From a checkpoint of a small sound classifier.
Data: trained on telephone keypad tones over noise or synthetic speech, 39062 training examples, 30.1 epochs.
Rows from expert 19 of block 5, named by matrix and row number. Rows with one number belong to one neuron. Each number is 200 + 20 x the weight over its row's rms, rounded and kept within 0 to 999. All counts start at 0. After the name is the row's rms in percent of the matrix's.
# up: expert up (model.blocks.5.mlp.up, 32x256x256), inputs 0-127
# down: expert down (model.blocks.5.mlp.down, 32x256x256, transposed), outputs 0-127
up.101,055,181,204,187,174,264,204,220,196,200,190,210,199,202,229,200,229,195,156,172,198,195,205,204,185,198,181,221,230,220,199,198,204,139,198,176,235,215,197,193,179,215,214,187,198,216,171,241,229,182,192,182,182,186,195,200,232,180,204,175,208,170,197,165,195,198,200,201,198,153,185,196,175,214,224,179,211,218,199,212,188,198,213,213,188,201,199,220,210,202,195,219,224,211,179,229,252,251,190,194,199,190,216,181,201,200,191,203,218,152,212,212,189,195,209,207,204,198,209,213,194,222,200,189,199,201,170,196,229
down.101,050,198,200,235,165,216,189,182,186,198,184,209,202,195,191,185,189,211,214,236,212,175,224,212,199,242,196,194,223,201,218,210,193,222,192,171,208,194,165,218,202,184,191,207,183,206,204,225,251,195,182,169,185,213,199,186,177,221,245,176,195,216,200,180,203,218,193,185,191,240,229,197,200,180,219,209,215,213,205,216,209,164,187,210,207,203,180,199,185,185,216,224,215,192,220,212,198,167,210,157,172,170,181,237,170,189,201,218,186,236,191,176,211,227,200,202,204,224,182,181,218,208,197,185,192,179,187,187,172
up.102,158,170,192,220,180,184,194,210,220,218,206,192,205,193,257,203,209,202,223,186,205,189,200,246,202,214,192,183,180,226,201,186,171,186,223,209,206,152,221,192,176,195,196,173,209,203,201,217,223,238,201,177,226,202,209,220,234,229,207,207,169,209,214,198,178,185,208,208,190,165,191,213,210,223,192,178,167,184,219,176,174,206,206,198,114,200,177,197,191,222,190,180,153,204,139,199,193,242,171,184,209,195,205,195,212,178,200,184,185,190,188,207,206,191,203,207,208,210,184,193,223,208,210,183,214,216,193,234,208
down.102,173,222,175,192,213,188,230,190,212,232,197,185,148,201,233,211,171,198,194,205,216,200,182,188,208,161,209,183,211,173,191,187,226,204,165,204,184,208,185,179,187,198,197,221,203,209,167,166,193,185,208,199,165,184,177,192,203,223,207,224,189,191,165,204,207,232,194,194,218,217,252,203,206,185,218,187,209,215,208,206,198,215,198,193,223,217,193,215,268,182,207,205,206,210,229,162,211,180,194,222,208,187,213,204,174,229,202,211,198,173,185,196,193,199,204,207,206,217,201,213,144,211,215,170,193,191,223,192,186
up.103,090,217,198,234,185,207,186,220,189,172,221,186,209,197,213,189,201,160,210,210,183,234,199,235,272,210,175,190,192,199,203,198,200,156,193,202,209,224,192,186,178,226,181,207,191,213,232,216,206,176,189,201,208,211,206,219,182,200,153,209,161,210,181,202,197,220,219,222,193,184,185,185,190,212,218,205,234,213,199,199,182,269,198,202,204,210,178,194,214,197,231,167,183,193,188,203,203,206,220,193,212,178,204,182,231,187,202,185,178,222,239,226,198,194,210,185,195,210,210,210,202,183,215,240,189,187,233,195,209
down.103,072,192,184,191,232,200,195,213,212,218,203,255,215,216,207,177,237,211,173,198,214,179,189,211,201,214,203,223,202,214,205,201,183,189,205,182,188,201,188,197,225,218,166,188,213,225,178,197,222,207,190,199,218,192,193,282,214,191,200,197,174,202,179,203,182,127,192,199,208,193,187,203,178,192,218,207,193,211,198,195,182,210,190,212,221,226,185,232,215,188,187,196,199,215,185,206,174,181,226,206,152,210,194,189,218,206,205,192,172,169,192,191,214,209,207,215,193,242,194,217,190,204,199,198,217,211,187,207,177
up.104,089,182,232,188,185,183,219,202,205,235,185,226,184,218,210,205,193,172,208,213,181,220,196,213,136,225,203,193,228,188,178,214,234,207,226,205,186,205,208,211,215,182,210,222,181,156,207,243,153,240,157,191,191,204,190,209,186,204,225,214,206,210,192,235,192,190,214,215,202,178,193,180,182,199,212,172,186,198,191,172,236,214,197,200,280,181,186,228,236,173,182,195,180,184,194,191,224,202,204,233,180,223,204,194,216,209,212,173,202,235,232,217,180,191,203,201,189,180,181,211,203,191,195,206,224,210,178,244,224
down.104,083,188,172,221,150,177,214,184,167,201,184,173,209,226,225,214,196,200,181,179,227,185,238,205,210,176,198,207,193,174,214,197,209,167,184,174,228,212,214,199,182,181,197,226,175,185,193,207,187,200,189,191,228,183,232,208,173,205,200,206,191,197,224,189,208,145,167,215,190,198,217,194,159,206,218,200,205,187,207,196,212,194,173,202,230,207,219,181,199,241,194,176,184,218,200,231,162,242,208,210,173,165,222,217,229,183,235,239,189,190,219,208,190,215,205,185,197,171,241,198,174,208,180,219,187,196,166,193,188
up.105,220,230,224,187,202,207,195,208,187,189,210,193,205,196,184,200,185,176,196,226,207,207,221,199,195,216,210,186,189,199,191,214,192,185,205,188,211,207,219,220,196,171,204,206,197,182,206,202,202,199,204,183,191,173,195,190,211,206,188,177,204,182,211,137,226,184,213,191,209,173,227,204,205,217,215,190,206,239,211,204,225,194,166,175,181,188,192,175,176,232,213,162,192,190,162,195,205,164,185,220,194,177,205,202,170,160,172,190,235,180,190,168,212,204,193,212,243,190,203,194,211,200,190,209,187,220,173,202,183
down.105,200,217,195,191,234,216,192,197,183,200,187,154,152,253,201,215,192,205,185,178,217,243,185,206,221,178,180,199,172,223,220,190,193,193,162,174,175,222,201,189,189,159,216,204,197,208,217,128,192,213,169,218,209,193,205,197,190,210,196,215,205,174,200,188,215,167,202,218,213,208,236,224,206,201,193,200,198,161,199,228,222,208,224,204,204,191,209,194,197,199,216,194,189,218,195,169,205,242,223,198,240,220,190,233,230,174,216,142,202,238,199,238,182,189,203,193,204,190,199,210,165,219,163,182,200,210,231,224,198
up.106,051,208,179,191,213,184,208,200,185,166,183,184,202,198,200,217,196,179,188,180,217,186,185,196,219,266,217,219,193,204,218,201,185,199,210,190,195,209,210,201,200,225,207,238,203,210,213,190,203,242,182,224,203,216,197,186,210,179,191,227,178,219,200,188,195,234,193,196,205,195,186,226,173,208,158,216,195,215,178,206,214,175,204,195,212,193,212,169,175,217,227,157,179,195,198,190,190,207,221,187,178,194,177,190,180,202,166,197,201,148,194,214,145,183,195,179,208,201,210,213,167,193,178,235,190,193,205,192,192
down.106,051,224,216,224,241,228,195,206,179,196,192,220,181,187,165,208,178,190,179,212,197,214,204,197,188,193,199,195,156,209,195,196,215,199,197,209,211,188,221,195,175,190,196,207,206,178,279,228,169,195,223,231,198,186,212,166,188,213,194,180,194,203,229,192,191,125,185,234,160,259,211,191,214,222,187,194,193,237,203,189,207,180,181,190,169,194,189,198,186,237,217,186,219,227,211,238,178,206,199,222,168,200,211,198,173,197,181,201,185,212,200,190,198,200,192,206,212,191,186,216,207,198,164,201,208,196,210,196,198
up.107,207,209,237,219,206,245,211,178,193,230,194,187,183,198,188,179,215,199,181,201,219,192,200,212,179,209,184,214,177,177,227,211,232,177,210,196,224,212,185,204,240,201,249,248,201,199,221,167,140,209,199,218,228,183,193,189,175,165,184,201,211,187,191,231,176,195,189,191,243,206,179,224,196,210,212,212,232,219,169,211,225,232,206,222,180,188,197,214,210,223,186,171,218,197,180,216,225,165,216,201,192,182,191,137,224,220,212,187,196,190,228,197,185,185,216,206,201,188,203,200,181,208,212,236,181,214,212,178,224
down.107,204,235,202,230,165,236,205,217,214,211,196,220,187,243,163,197,195,201,214,186,202,198,205,200,213,200,214,177,169,201,203,189,217,220,178,184,207,189,228,173,159,149,225,216,226,201,213,184,186,191,205,225,217,213,208,210,195,193,193,234,218,192,215,202,205,153,193,241,223,181,247,194,186,184,201,167,208,224,189,177,179,202,173,193,204,212,194,199,193,242,218,199,225,195,197,187,226,219,206,207,217,174,238,194,172,163,188,218,168,174,194,207,208,191,199,219,188,212,211,215,182,200,128,188,207,207,209,228,207
up.108,059,208,238,217,196,153,207,195,186,234,213,205,187,179,207,195,228,211,206,224,172,231,199,210,208,185,214,231,208,187,152,200,212,205,229,209,185,188,228,213,177,180,168,190,185,188,175,213,195,210,196,165,173,210,217,198,166,223,210,198,201,203,166,183,188,188,246,185,217,156,202,161,224,179,230,214,227,192,222,195,232,183,188,195,226,188,187,187,262,192,193,172,201,169,197,191,209,187,199,173,211,204,212,216,252,195,214,185,202,169,234,157,210,188,247,226,190,192,187,175,219,220,230,205,201,180,161,198,185
down.108,048,204,219,179,148,206,216,224,190,191,197,208,217,211,188,218,190,178,183,175,205,202,189,203,229,192,184,200,219,177,185,211,195,182,196,170,202,206,199,184,212,213,192,217,180,200,217,187,196,189,172,195,203,212,208,201,216,176,196,198,183,215,176,171,212,207,201,149,209,237,180,248,210,215,220,206,220,200,226,222,197,194,191,193,205,169,204,234,166,214,210,225,193,207,194,204,235,253,206,219,189,186,192,226,184,185,224,184,191,222,213,197,230,188,199,196,214,167,172,158,196,205,211,248,213,222,176,178,224
up.109,006,229,232,211,212,209,191,193,182,211,188,212,195,214,171,234,193,205,196,199,195,198,192,200,183,191,180,192,185,187,161,201,208,193,219,208,188,177,205,212,193,175,221,215,219,219,212,171,202,180,178,205,209,230,181,186,218,204,225,185,214,181,210,205,191,195,190,180,188,228,191,224,257,223,227,195,207,216,208,169,192,160,211,207,221,202,212,186,166,217,198,190,221,206,193,190,222,208,177,200,183,212,212,231,226,215,164,182,234,166,188,179,183,204,206,234,212,193,169,221,206,210,173,211,202,200,172,153,210
down.109,007,178,210,158,144,221,211,185,205,200,205,166,209,222,201,201,200,201,202,202,206,212,185,193,197,227,209,202,168,241,210,204,194,207,189,167,198,219,212,179,218,210,205,223,169,192,212,218,222,224,191,203,200,202,227,164,199,171,194,230,180,183,185,172,212,207,181,209,247,172,194,191,217,205,218,206,223,196,176,214,213,214,181,197,196,219,198,196,260,200,217,197,211,158,205,187,199,207,208,199,209,202,213,184,213,215,237,191,198,215,195,205,210,201,189,194,202,203,201,222,197,184,160,216,199,195,226,212,206
up.110,022,242,193,206,179,201,170,196,216,174,198,224,191,218,200,205,192,199,215,192,210,202,195,228,219,241,198,200,188,213,204,210,201,182,205,229,164,195,205,198,200,196,197,180,204,169,177,175,212,218,230,216,219,208,180,214,180,201,189,255,216,216,185,160,197,187,225,234,170,181,206,217,219,187,199,210,203,177,193,193,178,223,200,239,227,204,193,202,178,202,198,182,133,207,190,198,179,176,216,196,214,208,200,178,233,192,181,198,181,183,175,216,193,205,200,189,201,235,196,195,225,208,210,235,189,195,209,216,220
down.110,021,191,167,200,173,217,205,220,169,232,182,163,182,183,227,205,195,210,193,180,217,182,204,201,185,180,215,183,172,178,213,214,234,199,223,186,204,189,188,192,192,177,186,196,175,207,207,198,178,202,175,180,190,207,191,169,212,235,184,207,170,191,202,204,209,214,236,194,231,215,198,214,205,215,179,197,218,195,205,185,207,177,168,185,194,221,203,201,212,244,232,209,218,198,211,203,217,240,179,189,215,155,222,220,216,221,201,243,197,207,211,176,206,215,203,194,208,161,199,220,207,161,191,227,188,181,193,224,218
up.111,138,233,195,188,190,179,196,220,187,160,208,231,211,198,207,202,184,191,232,214,182,219,182,198,215,240,202,212,195,216,171,194,199,197,232,188,163,217,209,197,189,160,210,187,205,185,202,207,204,175,181,193,178,172,197,178,192,224,194,219,223,189,225,169,182,223,213,211,204,159,188,200,234,188,180,197,195,216,183,215,187,239,203,195,210,202,218,209,205,186,191,158,177,196,262,239,199,187,214,199,171,257,205,199,191,173,186,173,200,228,205,223,169,202,186,195,210,211,201,178,200,185,219,225,192,209,205,217,195
down.111,116,182,214,228,184,210,197,192,233,201,200,203,158,200,199,230,182,216,163,184,209,168,206,202,203,165,198,202,163,191,154,192,189,206,173,216,176,222,197,195,237,235,224,179,192,200,228,181,216,194,222,216,223,234,219,208,221,222,177,187,201,204,190,204,202,199,211,189,198,171,200,210,202,195,165,229,187,139,192,216,199,194,216,204,155,186,212,196,258,192,185,220,218,203,175,180,211,210,209,188,230,180,203,220,231,202,186,202,202,199,202,189,221,187,184,216,205,201,212,185,184,212,172,216,216,206,183,201,211
up.112,014,211,182,223,170,161,203,207,185,210,198,253,207,224,194,206,175,162,230,197,215,233,180,177,223,237,224,201,178,212,218,201,220,170,201,203,197,214,192,193,185,183,189,183,197,188,224,198,179,192,196,195,196,154,175,192,217,209,185,217,190,185,208,187,201,207,189,157,232,193,189,238,210,209,240,198,223,207,179,212,206,209,205,205,193,200,186,231,203,200,182,169,207,198,180,206,198,203,237,226,188,202,180,240,153,206,201,190,169,246,210,223,177,188,192,194,205,185,206,198,164,224,190,208,211,203,185,212,206
down.112,014,233,214,240,187,201,199,192,199,221,181,142,180,170,167,204,181,192,189,184,211,206,219,215,196,163,192,198,182,173,194,209,173,215,196,187,228,177,228,193,232,208,213,201,198,198,213,175,179,200,214,205,193,181,211,201,227,211,159,206,189,196,196,219,205,175,197,236,217,233,194,190,163,205,146,192,180,188,220,172,209,197,191,186,206,222,232,165,199,227,181,186,194,210,172,206,228,210,213,214,203,186,214,191,254,237,195,188,239,162,196,178,225,210,212,205,190,214,184,206,234,193,255,217,192,188,216,216,211
up.113,197,203,224,177,206,202,195,178,205,185,194,175,175,209,211,194,234,213,176,184,214,190,181,190,199,217,186,210,220,172,237,195,190,190,190,182,217,214,177,225,211,202,206,189,175,228,188,206,204,206,201,211,191,217,225,166,156,179,223,198,203,215,214,205,201,208,191,197,168,215,209,206,167,167,157,228,190,169,191,237,206,226,191,238,163,205,177,238,188,182,222,215,204,193,262,201,214,224,200,177,188,190,179,202,198,208,219,208,170,211,191,180,186,212,197,159,207,245,218,164,192,206,212,203,192,200,212,197,179
down.113,197,197,174,247,197,200,210,195,214,215,203,268,254,133,253,130,198,222,212,204,194,194,227,206,214,186,204,219,193,209,204,203,185,195,178,226,203,183,216,205,189,175,198,181,223,175,224,192,213,200,206,181,227,160,187,255,208,216,190,188,192,216,205,209,199,209,218,191,182,219,191,189,177,217,188,190,207,221,198,175,186,185,216,189,223,187,198,203,230,223,191,204,204,210,172,238,192,160,203,215,176,206,184,193,223,184,204,205,182,212,196,227,205,196,210,201,192,220,188,209,221,192,173,191,211,202,189,204,203
up.114,048,234,186,208,215,178,200,195,196,181,177,204,183,204,187,190,189,176,212,193,194,192,180,192,180,249,203,195,197,210,221,191,213,177,230,191,212,215,220,174,203,212,194,232,200,218,212,165,169,244,191,223,229,231,213,173,206,177,202,233,169,191,197,183,186,242,205,186,232,179,181,201,197,192,170,175,211,202,184,202,236,182,203,209,203,192,216,210,217,222,216,127,196,197,160,187,183,202,237,193,189,195,182,167,197,196,175,202,196,179,202,209,157,186,207,174,192,177,229,209,174,197,201,246,216,211,202,202,177
down.114,050,246,191,240,184,218,203,220,179,204,186,197,161,192,156,188,191,194,221,190,216,208,236,200,202,189,208,193,150,210,170,200,185,196,190,223,198,178,227,198,172,195,213,185,219,194,251,223,175,190,226,226,204,174,189,174,199,222,187,188,205,198,247,202,193,148,202,243,155,249,211,201,209,215,182,191,194,240,201,180,201,179,188,191,173,193,197,204,180,253,228,191,205,203,223,203,192,202,195,220,209,198,216,206,182,208,165,218,196,207,197,190,204,204,182,208,206,174,185,220,210,195,191,178,213,196,199,199,216
up.115,007,216,195,160,219,205,210,199,188,185,201,221,206,229,141,190,208,201,180,199,207,228,182,168,177,164,154,195,219,191,213,211,211,230,184,213,180,190,194,201,171,195,219,245,208,207,219,167,183,184,203,207,205,233,206,204,208,201,205,186,201,193,194,219,207,188,192,207,163,230,217,211,199,209,218,187,209,222,199,238,183,155,209,188,218,212,236,202,205,173,204,215,212,238,209,226,193,188,202,244,166,203,214,205,219,200,214,217,198,225,220,200,187,171,190,195,182,175,215,187,223,194,187,202,225,186,212,156,187
down.115,008,185,202,263,223,191,194,196,188,191,187,174,202,200,227,212,189,198,196,238,188,213,221,200,212,236,216,206,177,210,189,204,181,209,199,202,240,212,215,184,213,209,206,165,186,188,227,240,189,220,192,222,205,191,216,160,197,199,211,195,209,186,236,190,193,194,206,212,174,221,147,183,224,235,224,205,208,158,197,186,205,211,169,194,190,202,204,206,158,218,216,228,169,190,213,224,211,227,200,192,208,226,174,179,181,208,178,199,231,166,200,218,173,202,182,204,221,174,170,232,215,184,193,165,193,180,175,199,208
up.116,009,208,218,221,192,190,155,187,191,220,196,219,203,186,182,185,196,209,210,213,211,226,201,193,194,185,169,171,191,209,182,200,191,211,163,194,195,175,232,202,224,191,212,201,207,191,206,189,212,206,182,201,232,224,205,259,140,225,201,212,211,185,209,147,227,172,199,220,187,181,197,214,247,212,216,213,170,176,193,190,174,194,227,200,188,214,208,173,221,233,202,197,149,206,189,213,193,174,207,243,179,221,214,188,244,211,191,219,180,248,214,232,153,225,201,185,170,198,175,205,202,185,201,197,234,211,212,211,200
down.116,010,215,173,192,191,198,213,181,224,178,173,160,156,188,228,222,185,176,221,170,213,175,243,196,213,174,220,221,160,176,181,200,224,170,211,197,209,166,198,195,177,207,216,166,187,194,179,190,224,195,224,200,196,170,213,160,231,199,196,172,217,202,202,241,212,224,214,199,175,271,191,207,202,209,209,181,211,196,228,187,203,186,167,206,208,211,205,245,208,214,188,212,204,161,225,208,228,233,206,180,232,199,189,219,185,227,213,233,255,170,203,195,206,208,184,206,192,153,175,231,210,199,194,182,191,196,204,218,197
up.118,095,217,226,235,171,190,216,204,194,201,185,221,187,206,159,203,198,178,192,224,193,199,190,186,226,218,181,192,217,208,188,223,221,203,195,188,195,205,208,202,176,176,213,180,178,207,179,205,177,204,191,197,213,215,233,210,205,191,210,209,204,178,166,145,227,193,215,236,187,194,202,233,231,210,220,202,233,163,177,178,212,210,200,225,243,208,241,201,230,176,189,206,208,178,195,188,208,170,221,185,200,181,205,172,234,209,223,184,182,199,217,204,218,206,198,169,168,215,207,196,184,220,197,228,199,200,175,168,221
down.118,061,204,176,182,118,205,196,185,217,208,182,213,214,209,241,235,197,193,181,193,234,213,195,194,226,185,209,180,203,201,155,205,202,215,183,176,211,218,174,202,179,190,199,207,204,221,179,202,240,195,165,188,188,183,203,187,214,218,206,218,178,189,183,185,187,183,195,193,206,158,219,185,201,191,256,197,205,171,197,205,201,208,196,190,216,234,217,207,228,218,191,243,205,147,214,154,185,227,194,218,216,205,223,200,220,227,195,202,178,217,189,211,221,224,182,211,196,174,195,134,144,189,205,215,194,180,228,208,226
up.120,006,222,187,170,229,180,228,199,172,208,199,234,222,232,214,201,192,202,189,224,214,257,209,199,190,201,199,195,219,191,179,231,161,239,227,205,213,177,212,201,182,216,184,212,193,222,170,209,200,197,214,192,191,207,210,216,184,217,250,170,212,179,207,228,197,157,217,183,187,232,193,201,214,216,225,193,211,217,219,216,192,176,196,206,216,222,198,196,211,141,193,211,227,198,198,196,193,153,183,185,184,188,190,210,215,198,179,216,194,185,232,175,218,183,210,228,182,187,190,193,224,214,163,171,207,191,210,149,208
down.120,006,200,209,194,167,211,190,197,169,194,212,200,214,200,166,175,231,211,181,195,178,225,162,199,199,211,204,197,217,208,211,187,223,205,194,209,206,234,189,184,192,146,201,212,186,222,240,206,197,211,188,214,184,211,196,167,206,202,183,210,205,179,204,182,211,236,177,177,207,200,187,198,204,202,232,219,217,205,176,181,205,211,199,185,209,180,216,207,172,217,198,212,164,219,202,216,195,279,221,189,199,236,201,206,198,210,230,207,168,181,181,205,165,217,202,187,217,197,195,210,200,185,211,198,200,199,182,208,162
up.121,190,207,189,204,227,204,207,222,219,232,211,207,198,193,221,177,229,205,215,180,221,200,199,188,200,190,226,202,186,205,196,203,188,214,182,186,226,198,198,201,190,211,190,214,200,217,194,185,198,207,223,205,215,179,147,246,229,200,176,184,163,188,214,212,184,173,164,198,185,212,203,190,206,187,200,196,159,198,205,198,207,228,214,199,211,197,183,219,236,215,185,194,186,207,162,227,201,183,202,185,199,248,216,204,200,193,186,215,188,198,197,231,190,184,195,206,207,228,209,183,165,209,232,197,183,232,201,199,201
down.121,235,198,179,255,182,199,208,187,214,184,193,173,195,201,164,206,192,199,242,200,194,186,222,196,207,202,190,195,206,212,167,197,228,199,220,200,181,174,167,203,192,161,187,188,216,200,174,182,188,189,205,178,194,221,207,176,186,212,208,236,220,201,206,212,210,211,239,200,189,187,250,197,139,191,174,185,198,209,223,192,201,178,190,209,180,196,194,222,176,217,217,185,189,217,198,183,202,266,204,231,204,208,187,203,151,172,200,219,182,227,200,213,208,212,186,210,201,178,210,187,196,200,186,190,198,195,203,221,190
up.122,190,185,187,209,191,194,201,189,215,209,211,177,209,142,239,212,227,214,216,214,224,201,209,248,178,184,195,208,164,219,226,187,229,211,232,198,202,228,179,220,226,205,202,196,192,197,229,206,222,209,208,178,219,215,178,199,175,209,191,211,183,192,216,162,179,228,199,214,208,196,210,184,172,197,186,192,192,185,217,208,198,221,209,221,223,202,229,213,214,228,191,228,190,173,162,187,193,227,202,164,223,182,192,182,185,191,202,179,198,226,200,213,232,187,224,181,228,204,175,241,228,202,198,178,182,183,170,230,161
down.122,208,197,193,199,212,194,205,232,237,214,206,196,191,233,179,197,173,193,222,184,200,187,185,184,232,207,173,198,249,227,179,189,224,186,180,186,178,179,184,220,180,174,222,224,242,200,183,181,188,191,233,187,212,186,188,240,197,161,211,199,207,203,184,194,216,202,177,211,185,162,230,200,202,210,173,191,205,181,211,204,189,200,226,199,196,191,201,209,190,221,205,165,192,210,217,179,176,200,193,255,208,202,193,212,184,183,212,221,186,245,201,185,192,203,205,194,210,189,198,160,186,226,221,176,212,218,203,229,207
up.123,005,233,219,201,195,199,188,196,237,227,168,210,183,216,148,191,188,195,165,206,203,173,191,184,219,185,154,163,208,205,202,195,204,205,166,188,198,184,220,199,210,161,197,206,218,178,181,200,193,181,184,212,219,180,231,202,199,213,196,210,178,193,218,177,227,188,184,197,189,198,204,175,238,219,216,200,213,185,184,187,204,173,218,182,194,220,191,193,205,219,223,197,179,225,186,198,168,148,209,257,194,200,247,205,219,176,213,203,187,235,222,183,202,212,192,220,183,186,195,173,216,216,206,224,235,211,214,192,196
down.123,006,189,188,216,195,194,197,192,196,177,207,165,202,214,228,213,182,218,230,196,178,197,211,214,190,227,235,232,169,194,215,206,194,226,250,219,256,212,194,188,225,215,216,173,189,209,237,205,202,220,195,206,166,202,211,176,216,185,216,195,205,199,207,215,191,214,237,200,199,229,175,196,191,183,214,199,217,173,209,182,194,194,177,193,188,219,212,198,178,201,190,196,212,151,217,192,233,247,199,159,213,205,198,190,185,229,196,235,247,156,207,198,184,170,189,205,194,189,200,259,199,177,177,192,170,202,194,174,198
up.124,005,189,228,237,211,215,193,211,199,257,199,188,194,198,212,223,204,189,208,209,177,156,209,232,215,163,201,218,197,185,176,201,210,170,195,183,196,181,203,203,216,147,217,173,236,206,217,191,201,190,183,194,217,174,170,182,196,201,198,192,193,211,200,172,193,196,212,192,191,172,196,178,242,241,203,190,190,210,202,152,194,175,212,201,214,192,199,183,169,237,194,174,217,171,157,182,208,210,167,194,219,206,221,207,239,186,174,167,209,182,198,184,188,242,210,225,210,221,153,217,187,218,212,196,182,219,177,200,224
down.124,005,204,203,143,129,224,215,205,210,187,203,192,217,226,186,195,186,196,217,173,220,202,168,209,220,240,187,202,221,218,206,199,179,208,195,203,177,246,188,197,202,237,220,195,193,192,174,191,221,181,206,193,169,236,197,216,194,185,206,216,203,190,177,189,213,216,209,204,245,197,236,213,214,181,207,214,235,238,166,203,211,203,184,206,207,217,206,187,227,180,176,193,251,165,227,160,223,211,220,206,211,179,241,212,188,187,232,225,231,181,191,198,201,214,195,205,167,195,231,220,177,177,166,210,197,210,193,230,196
up.125,010,188,186,231,223,214,184,186,210,227,188,208,183,198,170,164,188,232,175,181,205,195,192,200,197,205,194,197,206,208,219,183,215,185,184,198,230,203,222,178,213,172,211,219,200,227,206,181,213,193,185,192,204,186,230,195,210,209,179,223,165,177,200,177,235,245,211,190,212,193,193,186,256,210,198,218,206,163,165,211,202,224,216,195,166,198,182,189,198,234,228,206,189,189,196,203,176,194,220,229,196,222,209,175,218,204,202,177,155,196,191,177,182,226,180,194,211,200,202,164,194,212,217,213,214,213,199,213,182
down.125,012,216,182,229,190,199,211,219,233,179,214,186,190,183,217,190,191,202,235,188,199,200,240,199,200,216,226,215,164,192,207,189,189,221,208,224,200,188,205,202,193,230,191,158,213,198,206,228,207,212,226,204,213,183,231,179,206,206,178,195,206,208,231,229,199,193,196,244,195,190,196,211,165,186,168,203,203,186,223,185,209,180,201,209,172,220,209,199,198,209,181,188,206,183,220,184,207,169,195,181,212,179,189,200,201,184,191,219,224,177,199,226,208,155,192,194,173,216,204,264,236,197,167,190,188,202,221,180,205
up.126,055,182,213,171,218,228,185,239,193,172,208,220,181,216,158,190,217,192,191,179,184,235,168,177,182,223,191,183,232,199,205,213,205,248,228,183,210,199,195,175,203,222,184,218,177,198,207,223,204,219,148,216,192,212,195,224,219,222,207,202,229,188,187,213,204,187,200,181,178,211,198,234,196,205,208,207,195,174,171,246,217,213,199,208,168,200,220,179,210,178,200,200,196,209,230,214,189,252,195,246,191,222,188,217,207,209,235,202,211,229,220,228,231,193,189,210,224,221,215,190,209,200,192,211,228,201,220,184,175
down.126,053,170,212,206,226,204,185,197,193,176,208,188,188,182,205,178,220,216,141,202,193,231,220,200,193,180,219,184,168,169,200,203,195,190,203,206,209,187,203,202,202,219,189,207,194,190,247,256,204,217,158,224,233,217,204,183,211,225,189,171,216,208,193,196,188,153,208,235,158,215,193,196,207,222,244,214,210,168,187,201,213,209,193,206,176,216,194,195,204,218,198,241,173,176,176,246,213,152,190,201,171,203,173,180,182,196,197,188,189,181,201,208,185,201,204,195,217,241,168,221,224,196,217,241,191,207,185,181,165
up.127,007,173,167,192,203,185,213,183,197,218,218,184,239,186,238,165,207,208,213,211,185,191,230,195,184,197,216,229,170,205,230,225,195,204,190,197,217,220,191,199,219,237,191,227,204,200,191,205,198,200,217,186,202,183,215,222,182,185,189,235,194,188,168,144,211,217,226,224,221,143,185,194,141,196,178,206,173,198,188,210,211,235,190,201,248,185,215,194,256,174,218,214,178,177,189,214,200,188,206,212,197,194,193,159,211,174,228,193,178,213,213,238,202,200,190,181,207,182,220,220,213,180,197,202,200,190,201,240,189
down.127,008,221,218,244,243,192,180,223,185,211,185,205,168,216,174,226,214,188,213,197,208,200,171,202,208,204,198,157,228,199,186,191,203,178,211,228,180,195,183,229,184,175,208,163,211,205,207,184,185,178,212,227,189,194,213,203,187,220,200,154,214,208,241,250,193,171,192,209,163,281,218,193,201,198,185,173,198,196,216,196,200,185,227,201,197,185,196,212,121,211,186,202,185,257,201,205,190,190,210,175,194,205,200,220,184,213,180,234,228,183,197,189,183,201,205,205,199,202,203,177,181,211,208,187,196,216,206,197,196
up.128,078,187,205,197,180,202,200,224,202,185,205,229,171,210,180,202,208,179,184,157,205,198,182,205,199,186,183,169,196,182,181,199,192,182,233,181,181,205,162,189,182,194,211,162,194,174,184,208,195,202,226,185,204,194,220,224,230,194,193,184,181,198,214,184,172,206,197,201,185,192,226,172,251,189,203,221,231,230,182,239,178,212,186,172,231,209,169,213,230,226,192,203,214,191,141,189,190,164,221,218,191,201,195,234,190,195,215,178,240,226,190,243,197,217,211,183,213,213,225,210,199,195,250,194,226,232,238,204,210
down.128,063,192,203,186,217,196,190,215,197,212,199,215,201,209,228,206,181,195,169,201,239,223,183,213,196,165,222,147,205,217,245,199,212,189,161,195,222,164,164,185,229,220,173,203,179,224,197,198,215,252,185,163,184,201,200,223,221,213,189,193,187,199,209,176,182,160,193,186,215,141,180,211,206,189,225,202,174,211,193,199,216,182,228,210,202,232,197,163,240,184,224,172,215,187,204,220,201,173,217,175,169,192,189,207,215,227,168,185,222,175,183,197,223,237,200,199,208,173,193,250,211,178,225,205,198,214,194,198,179
up.129,059,169,164,206,208,210,175,181,196,195,194,197,194,197,165,179,188,209,193,175,192,223,183,205,203,201,179,182,213,219,222,201,208,189,183,205,177,209,166,206,176,208,188,200,208,160,232,189,207,243,188,199,219,174,235,175,170,188,172,256,241,211,226,214,184,245,205,177,202,161,208,225,226,197,202,167,232,169,176,199,197,189,195,232,205,182,170,239,222,214,194,151,198,193,180,195,194,194,192,229,203,199,176,170,189,190,230,199,202,181,179,205,194,195,224,165,161,186,200,177,215,204,218,200,231,198,223,200,147
down.129,060,185,177,211,217,202,213,210,190,226,186,172,209,192,222,201,185,188,232,201,170,182,257,198,198,185,223,199,168,202,193,194,170,212,219,221,208,184,200,193,182,195,225,178,218,204,205,259,170,189,215,216,214,205,222,175,209,174,201,179,210,219,186,211,204,160,222,227,176,250,184,193,183,210,197,201,199,203,195,174,194,159,179,197,196,182,217,191,173,230,197,190,218,171,246,191,217,188,182,176,199,186,184,210,202,208,188,173,222,172,203,216,182,179,198,208,195,188,216,200,201,189,192,219,201,204,207,181,236